Rows from block 11, named by matrix and row number. Rows with one number belong to one attention dimension. Each number is 128 + 32 x the weight over its row's rms, rounded and kept within 0 to 255. All counts start at 0. Numbers have three digits each. After the name is the row's rms in percent of the matrix's.
# v: attention value (model.mid.1.attn.v.weight, 256x256), inputs 172-255
# proj: attention output (model.mid.1.attn.proj.weight, 256x256, transposed), outputs 172-255
v.22 120:142156110057130154122142059102100133119132148146172101135140085133148127130132092097058163129132142148160118129144120177129129130111148084093055083130099168112066107119107164119097096132088189149095150147160114151081103155103138138134116138166133078156
proj.22 114:136111147111156103064079174144138134132151083091128144179172101127077114118107131094215134130120123172142126112139069093104124139198102141152199120127132129115178102098178105096167131157207055099151108066177083111158116127094119146111145173149162182095
v.23 114:063119105124191114059160195097174126165193098113171163143147100206123111146153203152117119126146189111140112112156130144110169197144172171127110132121099177076137137114163118129139184103164082162170074106087127093144154108128104132135170111133133106168
proj.23 101:173115131114106078131119133106069180088063188129115104086131140125111165164111124136153111150128094142084175104136086162211082060157083118211132168172121136105103113168133137130120140143109080136061172153124169174114092104141126097138143098083127138112
v.24 095:110157128146114103187099105187136142119168132142107159120136161100171108164104146140115156101138155116199121125091130098156125094153159126132125175112099122134153162150105138078156197139114089120126099117089105141100096063126113136081200078155127143135
proj.24 091:101165132179140180145129165132084116119116130168143180101115144174132136116113040138082105094115115091083115110114152113151139167124092081156137131182150170104114118170078116127058109162060125123171140139102175129144162142192127110149134167122094128157
v.25 111:131096094121096122115148106130145108141146207110149124114101114106106106143101169128117075117148174126080126085139145127173135171125105115127093121157148135086131202164116144118112065155154128146174135104098183090167090157160146158142140077111169112062
proj.25 107:134098169151095134197131174177092100112048086101129167083126136179140125127131156116148064168124083131160170130142116190103085140113160188127180089173186139129094164126050104149182156122104158128130193097177131189154090137111156082146096174114092140100
v.26 108:156132168115109097171136195175175123136087182135108101109126159102096111125081090165157086153105125132126126066108113071116140152134129130103133156085135112147119105169151114159102153140145172116128176144175173167183182143147109108059163137093169167127
proj.26 099:086168094156152139124127119117098080138134076142190139154098159132177159116138173128102136108175152114090141129093185131012137084093139134128119116134099139119120179158107122168101045113115172158110109135104137128182121113138142119170142151133112104169
v.27 089:159143134097070098150163178162153133078182157107170131114085127111042127130112122105130086077147172131143133161103111094153123106130089103136102181154128137151158123177167129144166084122151123157145187115153040126150055144143109090136149097155097169111
proj.27 089:117114144073144152111150111162063161146108140109059090116104123126121157126153176120160171140160119093088111168125109095210189145142149112115115086174119140121088112121138142121130143169111073118131142156110119148106120150139117153109104179108072070182
v.28 092:145092088120118123092130165160143124078141201118144093114109103168110122123153118171100165074111167080122130073139158154104145159134122120097131148107148153114143095177144110154087069122153131108178167108130120120049218146058142151133133184141149122166
proj.28 086:148150167147196158154097049111166119171057153177109145096143139123146149128147111116127108105094154148077127112144109119135102105162135166178157152156130174084109185149128103089114209119131139122058096129069148204116023097154095109086199116125151097086
v.29 111:104109126138123107099047114121139127144154142140080146135081092112132135133121108131086129114142160166165112168066140142154133082127095094152146136099126098150141144178107164169183078170095093125084138124049139141125095122153166134094085138172140161145
proj.29 100:124159163155163148178151141121142146178125129140095122164098121148106138121112080128086224182145134113155121121157159112097090170168166112095060136133109180140135017112107112095103168111087102125155134081206124134097169075127093101138126115110121089128
v.30 115:118108138128119131160091135089128147108121164150115156148158135137135107151096160147159137147151117109132152117097156147148083149116170126149115111128147125152158094046107122052127120108076143097102081120081084155152192134130154102142081142109106057130
proj.30 122:129136140171217153195118155176139112138122092133095149111130138183145116085126093128106068150085151103202097093135110086048129169129066140108120151100119088121085159175128109152161107148147189153183133101153158094142173093129064103157149061095174178125
v.31 094:153082156100136134209152109148111100119083161118116087114113176180127153121159070120125172144119079151123106186098135115142116156123137090154201077173151102127161143154140093111142163138153222144053113140132118111167158137125123105150071117166140106143
proj.31 097:116177087155158153089133116087148144119228137158144125126116125069173087129155165141129137098146175117143110109147142135169105158100121097117127112051080101178154168125075127154143172165101169146221148127139174151135152135106113143185126111144116167155
v.32 103:111120168138180119153095105061084113172134134131164134143073112089081136101173101088114126175156176086063098130120091140131067069124088121108185079119151130129161124107126090117098074117134105150130120120121172124148134164108097145141109104127134144146
proj.32 106:124119089130045117162153210137138126123135144123106128076189128138154142175103121148069077183094107169174161081108150132070105178144091133090156134145185113140149080110136090036117191157151127112098185188139128182134131129150162146146139139084140191086
v.33 109:143084140164151137103182187131098116173127177129178131144126144062172131155161075115110086173079152120148167155134123154142118142151103100127096141176142100125117119069093124109108189111133161103116107103106105127098072133180115118139083115130149113125
proj.33 114:080113082078087131076116113111142096150158124115071128113090128109087098193074110131107186133147080087080063136096132145107115080112135150092080121093118076158102118146088095172155080156153126128104146124129064127132112187092110154154135134076146077118
v.34 111:113114096133130127119094087151175130117102116107076120115108122110099129097096166116139179133148107144095129129135139141180106065108131181103150192100147180138138163209114173199204139124129075156184164130148135100103113104130163132107072128152190117099
proj.34 112:173158142183156152162190161128133113097147112112172149130106114190153146146182174180116129169122185164143124034145170100134107178162112153181119069205101143110103188070149110089121192074159147117094108168159150150094151122104139104149083097139072141136
v.35 105:130111143145147119127121132160137133111088130136102083143124135079136105125133116097089033126101149085135097122131145131153090172115082129116095140044136132164210100110096129121150222106152143128123105081152053128100196152074155095115155152112155219149
proj.35 118:119156103162114133117124115144134123158183100125156110144145128093132141169087155144133159121165109198107147093146154068100116101129189130105099100173107175177083126150118142157111026141136135106179116193101152142131075142144153117120136158191102000125
v.36 102:106121140074132121066098150143100129105128103113055135133107113185114103128148164118057214150105115143170097094152160145119185209162114118114180181128101141112141150154144137095149091133131106107095148145147153113122162122075141148124150135149116097110
proj.36 106:090140154187111086168210105150126095097152123137127121091191152124132163112095165158151096141217178135137144131132168176223109163147118159158111055150127087139101150087098109117146141127087088103159122146152119095069092120137094102113105117146110141166
v.37 124:087162132186043118112139099133172131153144148137189165125149122128135139113095156107087137101128097119114141112136144082177130108133158086142061116144102137137091150088109143175088175117095137114134131162122090193104220121119130123102133105142160204145
proj.37 146:156206139122135121130047187156091178089106123104114120169143132151171102085120103107141139106137123152126122115175069109053149140110112084127121191164133139079144098159171181157073097116197157165105066137116138135183103097112146128152148137119093093145
v.38 102:102114081143103129067184170093120146076132185137153110116152160032140121142146142118123177129102122158160141071117163160087149148125128117120138095134123156137105121107117130196091069118157084096127124141100105158076145131132066182108162130145161122080
proj.38 117:143099163073096074134075095084072118132140157118098116172119144177131132107133062108143102093149146123121092151102103148054162104097099129094164143043101063056153124111163153097163131130130123130074152149169100099174097139101133104113076123118108153174
v.39 097:124102163145125115062089204125097122118108140099160157144166104050186124130122129120102176127135152109081087098126137144099180056167143175139098181177131153122106134098159110157150080127124095129093139136165196115133204134124119133098078130135116149132
proj.39 094:114134138062115092131176141145168099115151135137061119132181165169100149111117096125180099182163175112185143105083133152187114146092160129113128115084114092169117166101096084093163169130119141135092087107109123057132060115117136145124128090093173095093
v.40 115:114127148148147137155164140097145140120156117147132059140148145178113123145133109116183113185124148160109153174125100141137157122097124086163050073165110065095095106086100138087084207129111134142116100125123056124204112152115100141144136105113129120134
proj.40 121:120155093138107145125094159163118161204112156094147108107106121084125113138121126126060160115143071075082152183133141114116129139145171074079160185119129147140131131197124163174086094099115156102189109138091141139117130112164131154157156158137104089092
v.41 112:127126162107093129189093065160139132126113091122080130122127131148096138140111171138091164147143188170108106117127170141142146118160142127110149156070123131109117183192144152117115119161082066123186149148135098172160087130084136131142174123122152128083
proj.41 122:111135144185138108098174142203120123093124132138149109118130109111159108127133175123140135141146126124098112135147167153207112232121127107141073091165119143145085154078066106137140157086103114106151133117169148112086142131140148113118155134195101095133
v.42 122:164108136111083155138136127110156127100116140129055089129143129194095133135116123132096181088145108139163141171117138094052119077130099092127128145206106131148095142080094137060158168125116126114120098120120084126183090132124131157118093169156136125170
proj.42 124:092177122081150110054143103143148117112183114134144124102102113088144089142164124111160133173130152066101079144142135173196130135071214103108135157069119109122116096109130089140179103132073143164140133143072162105125138136160055134139194147128150064135
v.43 095:125115105130086116072155118112174119083092175146185159142139185078115108122127148140068180139106116134110141046133123157128082096140153135168150121076137070119069085054123153147126121134132095146190137120112039166153128177157147122158120149111151124012
proj.43 095:138152145067097094108064146131096158167147108083159116114071126193067121135107085071206142151136154111098083095101094126074196116134083114091116164111079143155128142092171095098195134139122130141052102218108080078094123116130125142171096118147108034215
v.44 103:167130145109122131137123202105116123145138095101158123142145119092158135114176123113166109129136227164166081120122105146021136106129083110150170074124155147137191101082145081073089177170153166105000116104080160156132113125103089109117159157111109118124
proj.44 099:079110130118125128127126141214149118137114125144090098059133122141171133177074125156112092120154008132088150204117199121219086178109213111128084139091144115166075122190089098178136077109055131094168120132165097151116120149179174134127144150159121139144
v.45 114:108154136187157114230094076090143114116150123167068142138063115166106135135091107135114081115152182132055124133103114103237073143103140081117129173052156118148098192175115126103099137112111116128168125120180071130146120112095170106123102098154135137156
proj.45 126:131114134196147132141176128163109134134110154116121116125143120103153132084196182137110121130098130141124153087189146091082119163167058138130103125216151182091145089119130139159087111138187137093114162120139155191133160132150113161129147130143151154088
v.46 090:167112125165135134171158162134102131142090138142117161118153128109195125141122109146068136149118162137133156131172098151132077149137167181080116143128143083184133182092111147189117036100129124144192089146107028133081124135197084083108158132147118115078
proj.46 090:141137130108116125112124092144099124141187145103152112143124127124109106118125074138109060150155095123118082153106108150123150145108084137091167117150043155095168121139096127104159179155143151133005222154117140192188140159165186162167112132110132116096
v.47 098:173111113122162127059095093120121144105136121132107148140066143093081137143146088120120137126144158111162125114100097148138150216127118112122150168138168114102153171182131155092075111167200064134103109094115125092150024181154130126112088139119130074141
proj.47 104:113096136147136119148161153113151128155172184129097108056154098152142125150172114182110097125102104156126190152108181150144083083137135183132187092159118165155130086093110088123148162099080057120102157195141165179131197158147148137129067129136146137090
v.48 100:091130177142071131157117071159191120231112163126145095129149101164093128129106143101113115099141121083099140180172153073177119059146106109134101079138134143075121119069079133133143107118098118112160125151087172170128135161138135109099175114134151155095
proj.48 103:167173092151088138154074165170088148062123086149160185113145122139183096100128141134158115155112128119134128104117164156121162202110118093160110137203135140139124131143144118132107140136236151167119074144131124111149107064172162113154156141130074095105
v.49 111:133143143143163117098089104108183134179147160137159113142175183133111153111113205134092182127130133166126124115116144093102093156135118093164165084126149097111000193150126140161062096115137116107101147145119167163141102131118171145113070156099132074122
proj.49 118:165151160109117097140098109162103145077094174123117125071113111201181111079137131113123127136148115101127178103213124117090145136182122087117155153157163129083168136140118174131144136102134109139111086146120115083101158101116123118127132103160099172177
v.50 112:130120135083091137227096174117088125174109133106112109121092089157105121106130133132193143131115176162151086083157068125093153095139141125093178092096098135152156116173133097090138094110142094086042141126136166138190054105083070093151180144113087086152
proj.50 121:123110130165137132150152076176175115104109104166131158084159141148149158104120166191125064131126114149116137192097222129198142178170123137147094092134159098111079092134061121142111104133091156113172123095178137134063176086157124130132123108138142187135
v.51 110:138104091051149131127112121150104140141147078122156075118149098208095137142130154107173049170130122105158133152115125167088164075130088109168135070173090097073125122129145122104136200130154147141075085153085140171147054139129102111143195151089099086107
proj.51 116:101122114174127167096161099167148147163129106147125121085158114099168106130115176167100138133127071105115149193128178146200119165109178133110018157074158110150105102164085129159131152122045118111220151077117152118073158093130137114136144113117149140118
v.52 095:106095114169074133119148170137133146114109146114156097123129165117097123134096134117120216142110088130194140097150130090127109046119154142148109190104153136152122181121124119213174076104088134142139118127088169178120176108144122181115125130154139175047
proj.52 097:155176129039133112137134087128074138135133095104129112185107150205116126154151108133159086167146163108101061090100128146122176117114139069078099142138027140142099141087140139129125127107152170174079091146134095072058087074105110124164053102150100047188
v.53 102:130131143193109155201188131116128158132134125153146149113158130116113095154101137140085126092138115152150157180099162163099068072135105076114118126160118093200134072076155107125098106109115139115136101112098120155086169127190090148146136101127158176183
proj.53 101:095121112056148157079083132125137132116145118103135137160131083101133092151156070097127114135128135140135050139123107138094159119098139043089141151091092126112144119178088152149145140112140187146061167139122137127218104139113154136137137156120129073078
v.54 106:092118140148093126182162139112118133146148131152044107138138097209138115139085148154078193077111098163191144171143126122161145061121100105095138171175099099174113125098127125156168018111114075112225075146143113121169114112124143146165104108164147108133
proj.54 103:130121113043130131120153111145134146123156107138160139111108150051112081114172158136097078211167206068110106144118123138128163175136118109129154118102126155108146108093104137085142207124159158123065162150137163165087141119170094134158135126128140142090
v.55 107:125124105101087122007121076182154121126148086129129116106144146105103129150131161140186105099161079148186163155140164163109186171147091160127101110140076095063063090140126142170105176162130150117112143134101144166093099116168166134112117108137109119142
proj.55 108:150151127124164110152137118071126159132115109157179113138068143134132130183093157114142255111171128113050114142135095124132083081151179116125085151094110132147142163081159144118165137105074068151162094122114124098097147113090109081120147103159105083113
v.56 104:154141121105107105069103080143101120141113166128029114137098129065159104073117140160105113152120164154140114065122145157145164088121083090115127127106134148144140078125150122122084092119101083111092130135123106133147147119081169095139120099131122108095
proj.56 102:193129112133158101168109069107145144126144112136188134110144114157131158126099161119184205145103201150105189140169128118092128160169080202146106093177138179146084144124158147115177099158142111106072124131156103089121094115126137119128125103197157074180
v.57 111:138103113076164129192085081178103116166070081102134115131113116122147139102121122110101154127169212149098094174156136173073216132134142167093117045075141153149151093129152137079124163144150079149088167141150134120118064136141165106120118152089120106145
proj.57 116:110114109212056174147134185154170170104136129173134129087177109125119129128119129151122100123153059139137146180084171102250061244142174099152157124174104128148086163169065114105095124101082149088170113108147167137133184094166155120124166162163098125086
v.58 104:101141135194112145173145109141154116172103099154101164123146126140156088152115132137127142059125138116122139189174103137138112077133137175098120231132076165133108133115114149141117035090092145105251141133093024108165152105141080095140165097168144162093
proj.58 108:114121111101144112142138108097114107073157109111178137160099122116117125108142090124134113141133146141139073098098063149119132170121107097137111075156102151126181166107112113117143156145161158168070155155119173201148122146167150153167142156131059122106
v.59 111:139103092108079133217159126115084142204111158134132108121143114105168152115097120115112148098150153138119158178135134134091143009125120093100100129177142099137151151097143116119144109082087139142197104177136073108101071121173151123154108128146159095144
proj.59 114:141144113112154167044139142143166112085168117132126153147114105095064054091149110141116109191098123078099088155145126174235107228102150108138090143111082146128092148155075094131154163138151185139132153071093146159179166137152119129152194145109162133089
v.60 091:125151170111162154143095145129124125121142127127098093125142100108178095166110159111146124169115135162111123105135170168098173212111120142165143102180115093109096114171130099150163174136117163122045142113179130119081130136153165088136121128107102075192
proj.60 089:166093154158146098096196099113173136088167160130123120082166166118127136130132143146110179144181117095121188094155185141171115055127149195175141134089115076136122160105148089135138156126112106102162120132119164069106081162119139157131114116108153159094
v.61 107:128142093131145132145156102092062123165111110094140108148148149130086130116128146086116174154143126116056145086092090147113081018105099114074199117111184124129100157126113062121139099130112072080140105148142177165181065164138115178120120108128139076123
proj.61 102:127097113122111147121148092165148112083155165130110153094106130166154083093102104164123044179108170145143115130122190111137138168153112113124097124112139096112131097133140083096065151116116124162133131137132118125115133078130111133160099110132107190162
v.62 089:155116159138110135142098116130059113104131078091125124125116139130151135118168122151137108152106144148196112118132131118089208155143115113101193130117059109103111182135123137109112139111113117121033147136108184124121057122139119155152167168093075107145
proj.62 089:094070133110111130088150140156151133132092153166058089066176156098120140131102112164129135125173118124152141110085158160208077146106168141158096099127194118126087083052082110119188123122069100103156136115151109110030188120131109148112107129181183124100
v.63 101:135109125133120143151145151142111130096104156134116085113151171057161146110136095106143157151129122144104157148130120180095109133119175184131128132173137122192109049126123143135158103125159119144168142113112114057067065171095150141150144148137155138069
proj.63 098:162125146159117118119071079078134154120165124090152182166119107101097165127101090180129150118164124132149133168102072185164149136116160208122168125075076093110120176143086132109145080106064112112084178129118128154188102151207166175088119162195102120159
v.64 100:178122138137083153124095195075122129118119143120169195165166166092112117107155156156113102126088090120140137143163102128083099067127097080138139151129113147108134117104133112133132109103120111114173188103111122155131161143150086099110119157062161134136
proj.64 103:101089102124102128105106094150098116097126150118157089127113109207107149174125160097086107098149130169123138133123157119159155160154118122098128147114159175149125114136074154200166125164143137132114086162159151094156116118117127130108084109188124190127
v.65 108:156077083119077140100075139150108123182076074142103141159151099184113127081107112116223162156135125112089133125117120123066119109136154155135135111080177155079127109095132092143143179152115103079115146128117118092133139155173150103145084162099133109153
proj.65 101:122130075127150101135160132085173143111178126107052092115162101088140070158141109146104131107150154137078124081093131090164166101098123106089166120110128053160156160215123095085144130128124143104109118093113095094148154109116150151092159082181091172079
v.66 094:096182148091151128131110172090130124130098123137160099148141138168103112103131149132150157129138110188115111123115151166193150103103155078134122094133130102123090142168111134108177104126142164130152101110163207148086102147159146119101096140079125104151
proj.66 090:166110146158082158130119115155115104167076050123181173094079143136152152098119079092101100105088154062144162122134119109115091167106134166156160148080143153109194095076139165150077168136148135099114153170057119072188155126104115170139176151149122210081
v.67 085:122126128167082118112132079167083121127115125146153108152133147137106136088104085148140072132123063115086175098131168109127111091139124148146151151069091128157132166098125160127161057105123135123096100110133127131177122141098145085160031159106159133110
proj.67 080:088134158134142146152178102097115048090120146142109135139109134138147128118172149104109176115136162111139125103079130142185135194141147093078108089181192102095100069180145145124083184148137122096133122092089092117139175127113095145144153062170081109136
v.68 096:132126142177213133114169107105134118196141147118093086138089112181104121096106107135105145079136182147097125151156123108088100108104112142127080133158123117159150134106099155107151173098071071139188117088116144132123146134102182094147100123144176145120
proj.68 093:130129121178101095150124057129139138071160089118122131096193174119111169147116167112135069178130047077151122133116064149150149137170199151143138091082090083148078181173140098179154062106147136132122126117171157169093085134191102120092178080126121065164
v.69 094:116167143072045142113156148082130129063129088132138100123094151134101114134164116136136200120124160103120113149082139151156148093126159150126099094096077104156114126184116165119145058118142188141124162141089144121044112115047146126130069089150130146100
proj.69 091:124101145126155124151149086083154159157182130171116124131151095104114167138112095111201052105141075125150076150123120137097101183132140139150116116114120095128119096048181132095145155104109062111109108119171124137110138141153101104159142097094086144175
v.70 098:135146110060057114115166096095065113083112150131144123089100109060124115154098098131116067155142079100174079153126133149143145153155104072115189117113136098147052088175141161150141121141145183125029134156137128101096110114099118149113100141164103131114
proj.70 091:105160118146177205156132157110143130146129141123142137180143071101117115176118146148188147144094210179144158085126143067050133079116139150110108168171101186170066092116164120051078167125152131137110125121109138179097139119147117102107127130103138100096
v.71 085:122104133111101143137138148119173132089114070113141120147102142167206148117170183143045140143075125154112144115168131131173145051130154097115107159158118180154208102093144139119143087114074117129180166134112131204150149089122086108159139073118126105092
proj.71 086:144139133098121137140110115133103161148142096128150143136147194114161112072135091097218129135160140077100133083161192206129040238131149116134136173136138125121123073108111181157188147107137143144124114160096166114082080131140144119123111105140125179165
v.72 098:147104135131125115146123144212102122091134140125073159131107105109109119129148109120142167068144093103173134104118111169068182082117128125144160175115173155158054165124106130132132134160116091137079154139135133051147141123116150136130124089124149132219
proj.72 095:125157137148206098141105031111129158164127143145137152147144084105132124142088191171125139157101209131156135079105141100114129050151124133072141084128080108099136116135098114152069099160095138141125109118108121193118146127102145115112186158152157082095
v.73 101:140121092172159098116119123135126117088154073110102158110149148181173126138124104132150062176112079061170144141090104065183074196138104059118207124100159175184150168143142121159109191134153141176050110152148102156145156136119135129119161138147133123179
proj.73 098:113137162154125132204193129117114127142132136106137196144131075069130112102117120167121184077141164158111165097133156124125147084081153142102054126146096091104068098106157120144131105118121144083165105151140090144115158134117201107110108104089143071104
v.74 095:125117127180134119073109168150129105147122125145144134095102164106135114121133107145172198150126116080178133084119137104147111142083126178107105091123164118134077134126112111142148066160112163183117156122154153098049138192099164139160092130138119153113
proj.74 102:150073135088142076186133062121138148083149196091124136136144082196109189153121181143152092134129111102136137167132100144140136061137143164164113096111091112087139142087186137103103167069125066113094127136092129120099177104158128081129145111137143061128
v.75 133:159103114133122136109154211104181134134152110110154146140162141051151098105168097115121119175110061102111149108109096132157096064128107073129177131127129185195128135093106117174138115118088128149081115120180086139134191159129109112174080127137135197072
proj.75 132:130131117139158102192127076099101155139143138131097163125145103176156146139127145141182116112138135141132111139168144106138132159134176166124015123081095134135109143085109148154169142109089109078156090157122134178086102108168130078107127059110136081158
v.76 093:171095152109150147145132138119078139045109125143102168123113131177150164142101182159118121111170098128150158162114173127116178142150189195103150126083139096077092143063084159092117060147162152077168162111089131126082188092116039150111151118100141182114
proj.76 095:157152088063118132038080102135138175161113105140132091131109108113105082066131140107141142115122127159150125117160177120097067100130103070168158140123164135126134097127131115157153136134100134161104128148115118102133134108114143146160117184172131142135
v.77 109:179144129100186107121094137158143137141159103108059129134118117133139154122122081134112160123112125081044123073102092101078129161145126122119182119109142132166137097134129143082138189138110082147099171110077137107152122063144213115119094121137124124166
proj.77 103:142110151194145104212138115161160121117115102096157145147152151154091116121106172124142110118086115183157140081150073154178122109122115140137101121096100102097072171159142078146120078112089150140151108111133136133138123108132099144121207149133169130101
v.78 094:119149161100109111099069147146109143139111176142177114151110156133140121164120119151156113153140123091187175157121123081196137134126127111114161132083122103092131068087164103154050147129144168073062124098113093140158136118183080130133185255089115138204
proj.78 088:176143145138128137118112204178126138111123121113152128124149091156101099156139108152020160098137136188058117171148155101089133058135141138143110099141139174160124128153096114126162171134134125150157112146139128086147144140137175122126120118156143153148
v.79 089:078154169155201127168123059152120106145162074154138078135145143078126132157104116098129113137135166148127137062141154088113148090141146151150057151155114109097160101133165187171156076109144205124096097126098135118111098132139151166108091132178126111154
proj.79 092:137124142118144140081103161135117083042082191064142116151114125162074139080170147147096115110154073136097120229094074108100095141173117140093178097142145162118123127179125144142147150159134085158074132097137132076145162144135093081154124151146162136132
v.80 095:112163150108151126135095119127085135084110111111074132121121154180107130141112148114128130175145104151190111142123150127108198112114125143129035171119177172149115101108119101051186097148148040111066113110187129114109061179106086151136104136093134122122
proj.80 096:143083126149047126134128141083127088138109133080154177141126118121151095155169091153132141075127117193144132104073099147084092158106126154197191150079132127144173110137119147143060129110132115094136130100048136072192100159124115187121179150161132142154
v.81 097:078175127076110146129092053124149129130134094141059068096125110118125130136147131099135153112160155182089097097103139164066160147114176109127149125102113129079137131119117167122117122148188191108181105109096133109108127135103145188090107129157082068146
proj.81 102:152099129124130112048140207163136057124117148118140139108103162138112110085128083103134067093113104106143135120136083108124094191144137129116141074114186140139173148196121129142100098157121100138118104117107120047182119117115131110127133175139187145148
v.82 094:118134156147058115114126161090136123092185171142134126114151121123183121155168102115145138177131073112162118103121110148148121135134076090119114093111104201155111166177128112091056160104144085171082143143110138161179049134106089127165114107082141135152
proj.82 103:134137144137138170157167137163179173114065086136128128183128143093161145101121073105140176104094116127127123172121199133136172158103124168155123170171123113079115095049134090110124119086143134098154076109125141131142151115144155095143118111102072120166
v.83 090:111125156156162119115121134124146113127171168145159163140139138089140155148117123093156082136138146182103122085115123097142102118140126146138052116087109139105149114074139073166112134132140057167095148125117207181140121146158114128169089152159153148185
proj.83 099:150140144153152178147148145118114131082064164096106070139123212127132149066161074099107209138119095071095128208136165091174100126131132093164102127181118129114129097123106144127130125090146096094125110116142109128144136143163184105162090128096117116161
v.84 107:116160113144117135145102135147137128148118094122111056144146102183181144106114098124129121214134101105150129169156121126207087120121108063164184115138091157137122111139125102126151109134116068115066097113099125147123096173129114095146084136112047061040
proj.84 120:113154111100117141230181161082162196184122050151104145118143146091154091120139064141176181100105114109101110062105134124090162193125101164126100206136148155122150099093153142092074167113156170080139133153110124102197088141130097169108164112079118191100
v.85 092:130103136115134125096174094118137120165104123136115082136123125157099114137105127136114145086109175056109145197144129135201142076104164112148169143139138152139072111140162128203088173136107185135059126138136098086107157142138146105133163119172155112154
proj.85 098:149131101166162131185094119106103170124195143168184133136140068137125156144109164149106106144154179114084160137137128090087116077159178137071052079101053105151121135128122153109145113150100131122152099137143124148073120106162152100111170037074117098107
v.86 101:073157158090140098116107159163129110100135053123132107128103097121104146174126152133117087146107120172145132170140166113156181121125137125103121133155093107123159098088121145116123037142138179127120122124168195136101125130110061113130201128098078135224
proj.86 096:131146156088124167163131167124051146089137173090158133127141113121111168148147128135116115124182135101107151175107166147154077137162163111128149100154148175066183096121124186160173200093144071137150118142061107098098134158133167098107095139106126085169
v.87 100:167092125116121139130112149124162131179130141112161104116159132072183146125152089087071102172106069128094153114145105125224093079127109153142144109145116153128173091061146089116171074126091096152103128118094143169128174133118149118156058139086125112056
proj.87 110:108145109142142145179141126121146166109129109138105116110129167180116126078121095113179162133133069102098107168101128142152107199128143100157104129124151154095130134143161141145168216087163123072164123155135141091192106129163090104144143100133101127132
v.88 107:130111135165114133041129120126152131176123174152140107123121137095121130163079147140095119173137135102119145096177114130173155216120111133090071139112108067098146128151128107165073066095106145159127141124113188181137170132099117090118217167124079142145
proj.88 115:139163136098190148105121226138097206061104105126152096156129155087119175110175124055114159166149099070141134192149148090093181103147119161161146107211116199128102138069142154116195076133187088140160103145141130155077127109146112106119039179089139097107
v.89 102:124142153177154136054159127112129102064132141157176227107125124137152131163119133124196152093151156167131110176104144140138120228109131150139106083122156128102169171129098121156118208161175137147155135100117109088072114121179121127124183131147163186166
proj.89 103:181122160107090145125105089159092079106103191073119071106079167132104179129124195119153141152128084093143090167150149173166082045127151088180133133160084099137089093101193157109155088107106148116068144161171082145128150141074151143153088136081115059143
v.90 116:107162114158091144121138133110089127102114175143117122135110167098124126132124156174100156156165101107122139072138122140127128122127133136157064153125128149170107121124135112156141059179094094130080138157045135130223104184087127076149014139104127133082
proj.90 123:141117124085188107171130141122138116167101119141079171160161186189148081162119071104152154156133127084170099108171124092043142193125044147117118161138117122149114133129095154098101131062125106155173106136160187111126111119220072151118147118149167182125
v.91 097:108101135118155157159076082161128146145144098118142086144157150135087110119128119094098095146115122135095126172101165143120099110132110114150099175156045140055104136153104152058096173075107101111161118134098112221161161095098163158126111143115102106114
proj.91 097:106104083182111130114159164138184136065097069182153109095100137048167177099144121126146140138075086126141155161123077130193134146111120119155132128168172137145150117142155136170120079158173097113181102145156125105123113104134117113135122127154136103087
v.92 106:116126151090102126179115150122082129099104172115144071150162156167119123112117142167179135130131148136208143199109152176125131080136147121149089099144141119077076110164107140088116146131159162054166153112095136138127131130117116139113113115121143114116
proj.92 118:152115072128099154116120117114156147169135123135108175106109090089164106138078086119074131079108142144152122107163108121015122176112042134092163221088136133143146107109128142166137114146147147141097131123133112083184123160118120157123112154146143202113
v.93 118:120126137096092112119152027130113137113133150136137109138132115174099131144123181118186114137120121134218141123112150187148138096110181155137134095121153089089090124136141139142118199124212193139187126137152158115071100122162123199104076148092119120139
proj.93 112:151153095166073119092107147170173096170142109152120120159133122106110100127104104139030092107120188175105138123106100125038126131101075115101113135079167144179181142165127130117084158137145153133080142092140108049174141182087153172105142126134150144119
v.94 123:096140091144180133060137060158108118078170112137178170125079094136075108124144189102086177135161095130172100128093144146127119178108139126121077114117173141074103135188119139099153145165142121177157154102116156117101112181110099100115111108117096168138
proj.94 143:139082134114122122123106167182157142123097154151159049153132138120137206129133132115130081122085129112147157242130116132155134080147109147151132087112101116133176124094162145138046082091147094174157073168140144080097180131125155143099123152119136060099
v.95 086:133088176169106129086155137059147143093150182128169168141159109144160124151137121101097152061142126138146144168124199153163109111124137182102058091132108151137097111064086101135106147171143123167148176122153111091068160145134093152158096116155179181125
proj.95 094:181100109138132147130099097166144169128146157200106086134107159136130171093116144105143144155115121115148086225155160128126091121143136097175099121103114113118134094127098128137183117096109097115114099123120145092127139097146148090144108099121107046180
v.96 092:139106134129121132178103177119214118170126155113116133122087116155156134110112114110113155140119142173105105214155093136143104122139163158146184156072113073155162150126104096090133143078124104133107112107144050113095132156106124118120166111118112092144
proj.96 082:085156175113114149115151159101136118091146137134115126104078198096129116105128106132130096183190154161140119044154092140133142159145136128133131139110137122096152121050124171205123107127164179095119088120120175142129102191105129114148156109144126051141
v.97 094:150135157137130143097113078097198158093212125160170130125076156101149132156071155139108142170153151078112107207135152148150096125116109100148121103102132105182137146087147093056135133160148071142173066090140093158148038099127132179111076097176118156130
proj.97 093:122113069123070144088171117113125108103087133110090093121115135159139110107126143104095137122147097082100112191138126094125081091085160062099133093089104139085197126184135119128130176098119117148106136164130125162103120144146125127115181189105150101154
v.98 099:120148107166155134152112142084068147201131140125113154144167114145164133118142137116113174180119141154157144078103089164149136154158095082186155057153071119124079113110129105082128086128149107127188171121136207112121105117156105083119081143095112113127
proj.98 093:175110135171051167170151163161161104106108100141112184100133155102140126110131105151090081061136129043128147105137135073136133131115180125150143162134156096140145107187148109137106231141167201140073129131083153111147120141157146126120144048137133118145